{
  "arch": "mlp_mixer",
  "model": "CTC image transcriber",
  "dataset": "analogue clock faces",
  "train_examples": 97500,
  "image_size": 64,
  "crop_scale_min": 1,
  "horizontal_flip": false,
  "tokenizer": "char",
  "vocab_size": 15,
  "norm": "layernorm",
  "norm_position": "pre",
  "activation": "gelu",
  "mlp_ratio": 4,
  "parallel_block": false,
  "inner_norm": false,
  "patch_size": [4, 4],
  "conv_stem": false,
  "layers": 6,
  "width": 384,
  "init": "kaiming_normal",
  "residual_init": "zero_last",
  "optimizer": "muon",
  "muon_scale": "match_rms_adamw",
  "lr": 0.0028,
  "momentum": 0.95,
  "nesterov": true,
  "orthogonalizer": "newton_schulz_5",
  "adamw_lr_other_params": 0.0024,
  "steps": 17000,
  "batch_size": 96,
  "epochs": 16.7,
  "lr_schedule": "cosine_restarts",
  "final_lr_fraction": 0,
  "warmup_steps": 1700,
  "weight_decay": 0.0,
  "adamw_weight_decay_other_params": 0.01
}
Rows from block 3 of a small CTC image transcriber, named by matrix and row number. Rows with one number belong to one neuron. Each number is 128 + 24 x the weight over its row's rms, rounded and kept within 0 to 255. All counts start at 0. Numbers have three digits each.
After each neuron's rows are labels from the 100 images, of 14976, where the neuron reaches its highest value: "lies over" is the class under the peak. Only what is clearly more common there than usual is listed. The data: analogue clock faces. In brackets: how many of the 100, against the usual share in percent.
# fc1: MLP up (model.blocks.3.mlp.fc1.weight, 1536x384), inputs 0-95
# fc2: MLP down (model.blocks.3.mlp.fc2.weight, 384x1536, transposed), outputs 0-95

fc1.174:111102111126146135133118158129161110089120108183127132093127137082170131124150151134147120163125137086146108129124126150083136178118123076154117137131154112077149116118158159127092106160116154144112150160097119137128099093122143160126045146096138160094156137099115138145107119112125137097
fc2.174:135088100131113120144122134098118152143116164106133129117101102141097114098149121156123104160120150139095157139105178114108122093139096111097112140137128097143161142118138134134123125153151173132147121150133139111106096135121112164120123123084121115181126108149118139159105136130127123094
lies over: minute hand (57 vs 1.4)

fc1.658:125163085127119128171142125148139127115130160150107115154102131114089128127071139104115094128106116139089157157161147108161090127104186130130145149100110119165156137147123124117109105136184130101117111088078138167131168101119168117128159134130123136129114157131102134176102121103106117159
fc2.658:072112148148142133149152138141151105140121106191109077159169086149150137136166166064125133168121114156146094107122135111087093141127110133118146140163136172114123079143111149138118140127129126108154147102176111159090132100152140105096170125112140146088084127176130160118136120125132118172
lies over: hour hand (53 vs 0.8)

fc1.426:077128165149144173117114095163158129129150133117146127127111148136122102113080162128077099137161103170179076114082085152105120138094126149122147120131141144074142126128131122125112129145130142144172106086111128115136169137170119108136111143194088118153119154084126140113114178146126162138
fc2.426:139159145159085126112172117101147124158130154130105156127134123133129151084175164158131141133096106116187152139161130130103132154117106141089129116138163144160095102153135159093116131131141127112074167141090131105125130091113132142110145133109173121130152120185103126113116143136114112133
lies over: hour hand (39 vs 0.8); minute hand (37 vs 1.4)

fc1.652:138143142112132084163133071124133154121120100123142156121138130130143117172102166166107153143173134145153118105135120114117104127113132116127142108134121122167113124106109115160125124089137131111129116122125117131113163130130083116135112103073184124103140098161142100147123109150142153130
fc2.652:153118126131152111099144155154122127102127137130117108149088098107126130171086130135087127143119139112161113115130114120157059153143153135156125113092157153102126159084115138142119111134161124102133096128172086158084162145112127163099118162144138092113114115095117127129165146092152141119
lies over: minute hand (87 vs 1.4)

fc1.326:093167118092169092123124088152141119132117178117099157123134124156152105151156135101089112115098154089101100149111131142130092149114146145136151090116122127156119105094125108105143121122100136116126127090130142131155148073149129159147095094109117130141139122129122078129131120114109149134
fc2.326:141147151106098149144163147146140087148161156131128164180112118122106160133110149138142098121135139159151162151130150122171130143140129157130107129134120132116126136109150132120154120117090100122148168125107083147111141156130136133117167172092129129116146144151161115142132139124134130134
lies over: hour hand (50 vs 0.8); minute hand (27 vs 1.4)

fc1.575:145146159161093128135143137160136074129125173183126111108155160158142124132122139088141171139099148152088125119106078187058079117113068137092162120097132121158140093161122134155115126134122148137131096102077115167152120123140136157115143108153130149133115127114106107141142106108128110105
fc2.575:147119167101150158095150145135141111139128092133111141134106082132113143161147106166179163172141122158145147157135142108161112134140099119121121155121120067128143154123113097116123153156122144078116148121103146132083166129144126125121153111132145107096144108118125171071135110105115132128
lies over: hour hand (32 vs 0.8)

fc1.392:150118123119157136153152128134166121113082094146159099145131143148126126110147159128164111126104080125132125134113157112130119150137127090151142122182116052106185155123117176139129143153100111111177117115161135141138100111179090132135117099167130130137161130152127118145106136150145108147
fc2.392:130137133107106090144123117091079131114149146092099131113155128136107096118140140084125184149113135116148166142143119110124115133141108155132130137123126135131127099156180173140164114138102104109118161125166112111162137122135113103135093175134152156152134115149162143148136166086098136084
lies over: face (84 vs 41.2)

fc1.302:134069174106140116126134099158109131152131093132184134117116174128150121129154136162127161111140108126151119154126110130167113116134150129154133104120094113156108101151110129105092151064146121128115121141113145106094099180123128084164104114175123139142145109171150155087140132147136138118
fc2.302:120130153166126128116174139106118156091090121083129108117139115128089111130087138136126175123087121139130147127103147102165146121133131137090128130142125189102134163163132120138130143163159141105140113138120106125097158142155135114140116102104147129134127121142072134146142099125122124148
lies over: face (93 vs 41.2)

fc1.483:153091113117112117167158111116138086142135155099155150104130129158088128109113076152151097111138093129104160085124098112096131154137149151131115155147111095111070139150162179146127133180129087121161076075149131109183148144092109120115156147116133147132190125130168107114131089128150087140
fc2.483:109114155151117134153112133140141133103109136151112154153112134121181139132111078118112095144109139133158047143158090135138127152126154123076134138124132162153168125157128113098128092114144148145090111139150142122105118097183070136120110115137098091091154170109124104118175172155147165135
lies over: face (91 vs 41.2)

fc1.331:107048112122164148104144101121110194144155093158122101129138099111149109155099128149153095173112133171111106146154114097117094101140167141115104126138153106116119148152145097142101129119136112120104108144166138114103154135156119112155119152156140137123132138134158095105146106138145127120
fc2.331:089146164144131140123128142144158123140108122125125127105065134135137138125128103127161127106124157121147150056162128190092114176167105163132106138122125166108145128155121098096143136103145119113146152153127125153133126147132097090136111118134099144119107175117121119118151117171123130145
lies over: minute hand (54 vs 1.4)

fc1.106:127082131119129114158100103130120095131151128128094158145151125080098068195188121126111160183146141121128086067123094124107132145135098126105173127137108151107131125075102141120099120120124112159125145153124119098138111139109109153120132115157122116156113110164118136127158141170161095100
fc2.106:149144085151102153163178123152156121125170127149153162114102136137141145106099130114144088139117160136145132150135139102115179135142155150137110114138156122173124123150087140129126139143076106122132132070119127120125119120094153104159146105108116156144128096122164123122094156117145116118
lies over: minute hand (30 vs 1.4)

fc1.751:166133158073169135095173138119135116145123134146140164158115104070160114154181139164163123121110109120135111147158124080130113130135138103105116148127120132113129135173099120147163126160135138103174176142130143101145106138128122079153150082146129146157118129110092109133139110146106116118
fc2.751:134094169114131161176107098087150143105198150087117146127112152154129164147061132115081096129141133155093120118132088152127127138166170108116127113130124125084128128114106162100078113133165114130090128124160102113148081128138139133113102133100120065150095099126153134174140130132190146107
lies over: backdrop (93 vs 46.3)

fc1.350:150099092126143122125152129084126153136153157125136117136182131144129129153104152128159195105128146115126087106165126124131112158104193098150104094141134107145108132146138126113152101156151114121136136147145171127136142123093152118150149133160140108111123081112158134079150097102059162132
fc2.350:114133147105099149125123151075098123087145168143118160150130075067124139153095102134132105112114116117155146139137116128126087141111106117118100144129133110090130190145114113136076162088137097154124130095149098106129154144115135165082093150121144140129114151111140119116152127141102111116
lies over: hour hand (35 vs 0.8)

fc1.195:106146115143113092145143150165119157109095116168134107110157134098090136151136123122160118128087147096151139110112160147130153092087150121183114110089124188169155152106153129154177127093105153134185127156104103145145158138115093127094089103112112158147121119157180080092119127110117085114
fc2.195:167101187128158164136143170114108104092135148100106113115140100130166133190130125132150110091128123154097118123113088115131127117151153126109102116105139138096153111141101111126125114118124112121170149123124116126104211114109150154195141145134123168102175167119144127173122100116120097104
lies over: hour hand (58 vs 0.8); minute hand (25 vs 1.4)

fc1.441:127151140159169167135080123122103113146143119123149134092116144127057126100127107128084155152112153123135137111123124131129125092122148140146070121105152135132122171116134093135115102127158127116130127087117142134149135139128101150124112155095103119135151130096133092134202120107164110118
fc2.441:131087100085156110157120106133112158132106097106077178133141132147099164086145124131134151109089139134126122122142151147129128165115134149155145140150178122160146135103123132120170164118146112131119124135107127174107142168143101156157116111150137120124116111138107146105126151155108160104
lies over: hour hand (44 vs 0.8); minute hand (39 vs 1.4)

fc1.713:126093125125119117142116125157147136127148111149143166137177156151137109151162110138145116102123088150102183157102111152131161111122100092136146092108146129115183102198133104115117138135121129102132141131146088127133133113152152130132137144095119082151109148159154124148115105108122145120
fc2.713:107158097151118130108154175110127077153137128149113124093092136097149126163131110170122168101075151139095070117165123140119091139151124165133107119081109142108145131137091108106125101139154154144117131116142142104162116172108099142147075139146112100114132100130105148140100137095124136082
lies over: face (87 vs 41.2)

fc1.30:133089138090123110118151122129125136102130079120147166093179072156095161158112101138124140180111154132128180147161133095088168128146137144139135135091090112137130083169127116108116127151083139135105116109087108129142124122143132067119174107136095111167085114143178125130113155134129112118
fc2.30:127109145124131145126151172133126112150114183178096134099156123124081129147103119139165088121126135184110119180181153112176112103140128109128112082140132163154132147126093154083143146124130119172175100190138152109145136121118106117148139151091128102135149105092120142105098159102143079110
lies over: face (75 vs 41.2)

fc1.740:139114163125130101083135182111114139150101129163140125119141151146135100108141137183107128101125131104136109142095118140107104160125160095179100117103154149135136105098159139140115138133172139109148093111146124135148109093118102121116087120109098168126132158129109139104155126103114122141
fc2.740:137115130134093174149134093158130134126140128094098111174107152111129161143117105100134156138119121148117155178120151118112119103173092109137116118092133134145098159130110096125103135132076096146096121149119079152114143135083117133117135116141104098103164118111116134143106127156114117168
lies over: face (87 vs 41.2)

fc1.685:133124113135140096136114121134096123093124084162147108104119113117112088133167114135130142134170119116154108110158125124112146129124104097096133133116111119100162139128110148158172163122111115116113077154106145152135113115107138096151177130131115113123114110119202142069123144156133116157
fc2.685:144131147099111121103145146157134120121135141121135106141114117126173165114114175131094159111107128117156129171153123170128102129132141077177168119133104131154128115118126171113144143119112103122112084071092159103116153134157158167103086109109116130125117081150124130161113127137072140100
lies over: face (100 vs 41.2)

fc1.488:089136125166153109119144138152103151148093167125147141097140138111120119149128159126112110127155193145124154102122133135144154141121132118107119122110125112127161131129110124149119097108131116098159127141117117153128134127153130122146127094141163132134117098094157153118131150074114177132
fc2.488:162144121125143126116114144133126146111143065110127155153151131183119137153097092093104161096158091149124102142102104125195140167133103066111098160148152131158144151122139125081122145135118099141123142157151135140133125130108135153152155146121128141156117101119093078124138151131141124118
lies over: hour hand (38 vs 0.8)

fc1.131:076102101121102160158151148125122151169131112160114164154165076125177127094116192161137119143133146126076113122118112096133120140131109105136104142101127144141133119108104106159153134108176140094146157152157113139117166146157098124178120166120133151157143156124143103122111101147109137148
fc2.131:131149124147108120132143088135128120148129120110140145150149108131152087113184170136137122130116131109106156143141132106089110154099111168157122131140153103132122077092124133119080123101134084177089128117151186163114134124122171169122133118119111145145125153109103171136118157150105112082
lies over: hour hand (58 vs 0.8)

fc1.309:116126185112198148116141122136117170133118134155139100117148112113137145110128119111170165123141111119163151169152134113117143149183129109099123113127117145136181112118141147139112120119173181131147121119116134134127139113133130130166163135138114116173145110117096124085118144134097178107
fc2.309:076119132090174131121140163094124160120094133148101129161122132107124120089096147117138078121180149127156142063124102109142134104151099131102075114152184124132127151136143128118138112176112162165071130131114123078175138095125138155143174158110150089124138132128117086143154137136113112111
lies over: hour hand (66 vs 0.8)

fc1.683:128137125120152158097098103188157114116144132089144172156122097148112188104128159119174132141142139126146094131142094147137118152122081108156134170141131103159147133115151123148101154133110086060118141145139162127123110114119078081164145140166108141124113134137103114098115172164151151139
fc2.683:104123133084152133098174079134133098129153115119149176162152123169127107111131100128121115113146144145123125140124108141084131144100122140116115135135170163123147139157160142132158089119131119082097102130112127112119157136141127168120147140108116106133138106090180140133111132123108101106
lies over: minute hand (52 vs 1.4)

fc1.665:149104156139125126138149137126142140100167157152139142086120141113102134115188158129138112125116149118149108121117101156105134109094124138108147135076120116110074130145101132165120053126136112142128188161170125058117132126152074124104132091082114087130151117117139140109133134123165135166
fc2.665:116124109155101107116136134182108127114146130110126128118127140152099129172080105131160124139153115123152115150176106107128094126119087111156112153138121144115131120088124113092136174144084113156144135101147109111159105155124195175108119121110102177109125129143132087126090115170148141143
lies over: minute hand (25 vs 1.4)

fc1.53:116080120153107081135169170107116176146110167144047119151108161109149096125147135099130120131143144158113107128172128095155132164111141121145136144149131131087152129115111072159121100095131167155127098152100109162145137141135151119142156119114101115185111155115128119142103112128111147125
fc2.53:099136095125158109095158072111144095150154099110138187169135132118123140150170136120113086087138131134168109097121130132140113114137156133156114109155125151182113115103152136104135153164143098078146128086137161120137117142096128135144157174133130135130121122154110101111114139173119102143
lies over: hour hand (26 vs 0.8)

fc1.588:131115146143093132155120141102126136120134119081115161139159117114072138136149135146167163116078154111105149148105142154135149128127150165159105119189139116104146103114140163119092128128167136115086115076096181168104113114147118121131122147096135143125084093067129152155155166087141158141
fc2.588:125111133093129155152124160095128136130120125146148129129161150118114133139124123141154105127127092143144150097123112096163156178130096102108107108157168125126095142094144129084113143077102143125127086097163084135157139113123134155104123117142093096144141107115128154135125127143139104102
lies over: hour hand (53 vs 0.8); minute hand (26 vs 1.4)

fc1.63:109143121175121097162141155099151156147139133149131110126109111127136144137130149158104107154074155135118155126124063115082143134130111144120120151124159144145115125112149122060114112113118131120152125148110136141127136127164106125117129106138134091101103081169131116147143133108127141103
fc2.63:125124161127089157161118152146120091134145147118116126139126148105138130146162160152097124126095117149119148134128170143151139118120090129128085113099125110101144145129137141163166136172138113111094103122106109132127135147126080068111153105133081100087127114108111117156128116092130114107
lies over: hour hand (25 vs 0.8)

fc1.147:138100090120136160116089104116149103119131116160126152138159131129123123103126155131117123094128143119124186120121118112147096130107139157126174108097127172058126081125060108158099112110160124140145109125170124125159192085127086178142104123093136060151136134115128113115124157162145126158
fc2.147:108136157184111117118113108159108142128160137114087125172115056124137099149088190157124160119128133145154115152118089133130123154162120098129097125140180164139141113065124142152146169123128140141122119112192121108115164137107141150125147110112085157115148157144111142114087123122185166073
lies over: hour hand (54 vs 0.8); minute hand (28 vs 1.4)

fc1.142:123122143116139143115106091143125140131147160118099109114125135074125134099143132106093115120121147133110103090108160152145132125092139122089133125108139093148153148134113107177128159120164106107135156123106120126126133091122130134113120120099176130154110100162173132089188170159150104177
fc2.142:123113144150141150130158145113132114152152069125122170159135134130133128093149125118088119150126168164062134125160124087080123095093140133188165104157177125090103126112138114145128113120159145069126130124130132145160106102155142103144164108189127175112165152148178125148097122103157131113
lies over: hour hand (33 vs 0.8); minute hand (27 vs 1.4)

fc1.123:166119161149168164109133110098107109146159113115125118127135147110130099132119157166121142125127109127144130185108163123146121111121109106110116114088140124126100126139119117116128124136136102125137135107103128140108145140164120146121128155112121108162144112149186125120157083144153095118
fc2.123:125100128145129117122115176110086156123140086149151108122141129148105134128138109131138139160102106111125104105149081107136157124111107128158120142139132185133167122161146083172122113131161148094111155134119112092081125171113125159149137155140108102127133083117142133124150104161152148126
lies over: hour hand (43 vs 0.8); minute hand (34 vs 1.4)

fc1.42:092119139130139143104084160136126134166139150131115115099125110155090091163104162110100092159156148146114118088113090141181148159126144103069124121150112120126100190128102132159092138121125127123150153115154136122121155120104135097085124164103141102143114097118121095115157124142167134135
fc2.42:132154125118105124144123102140134126106159108103128126106142096125089151103088149154105126127104157117134093111108078108102121096126103092134120122128123144145163115128090122157095125151155108122119143138128150146128125158121138161148174122141149129154155130126109179114087120116194188182
lies over: hour hand (66 vs 0.8)

fc1.150:124148140114117117103098118158098133168136134094097126159128101093068131155124175144184122119119109115135132112080135111125150144112104138079161116129136120111133116127099134149117124142098103141123080164091119141169179117103152136139121124080175129127150091089142158141115081127152145135
fc2.150:114120134149092166119108153120143148116145155111153107117127147123137107130138125125115133122135159134149160145167171133150132088135135100158123084143144111094142126121165115109141171123123099105168124112152130148137135131170140154143099127118135115115134135174108073063168154047134150109
lies over: face (81 vs 41.2)

fc1.721:088108164123123143157152095137147157101155160106124113110151143137123129169143170098153148152149156103115163143132078137121111116161094136065108167155130119119115153117143159173132121120113149071135156130123135165118161106131130110106164128146147116121112131122149139131133117163142138101
fc2.721:101109154091121124135104159108132148144111086122121117144152121154093093136129143115125107146135124109108132085110104139141142101140137155118137133138149173120152152128148135108108088150131100121146127101141137073110169112130140126096197168139125125086132119140119115126146112105109145086
lies over: hour hand (65 vs 0.8); minute hand (30 vs 1.4)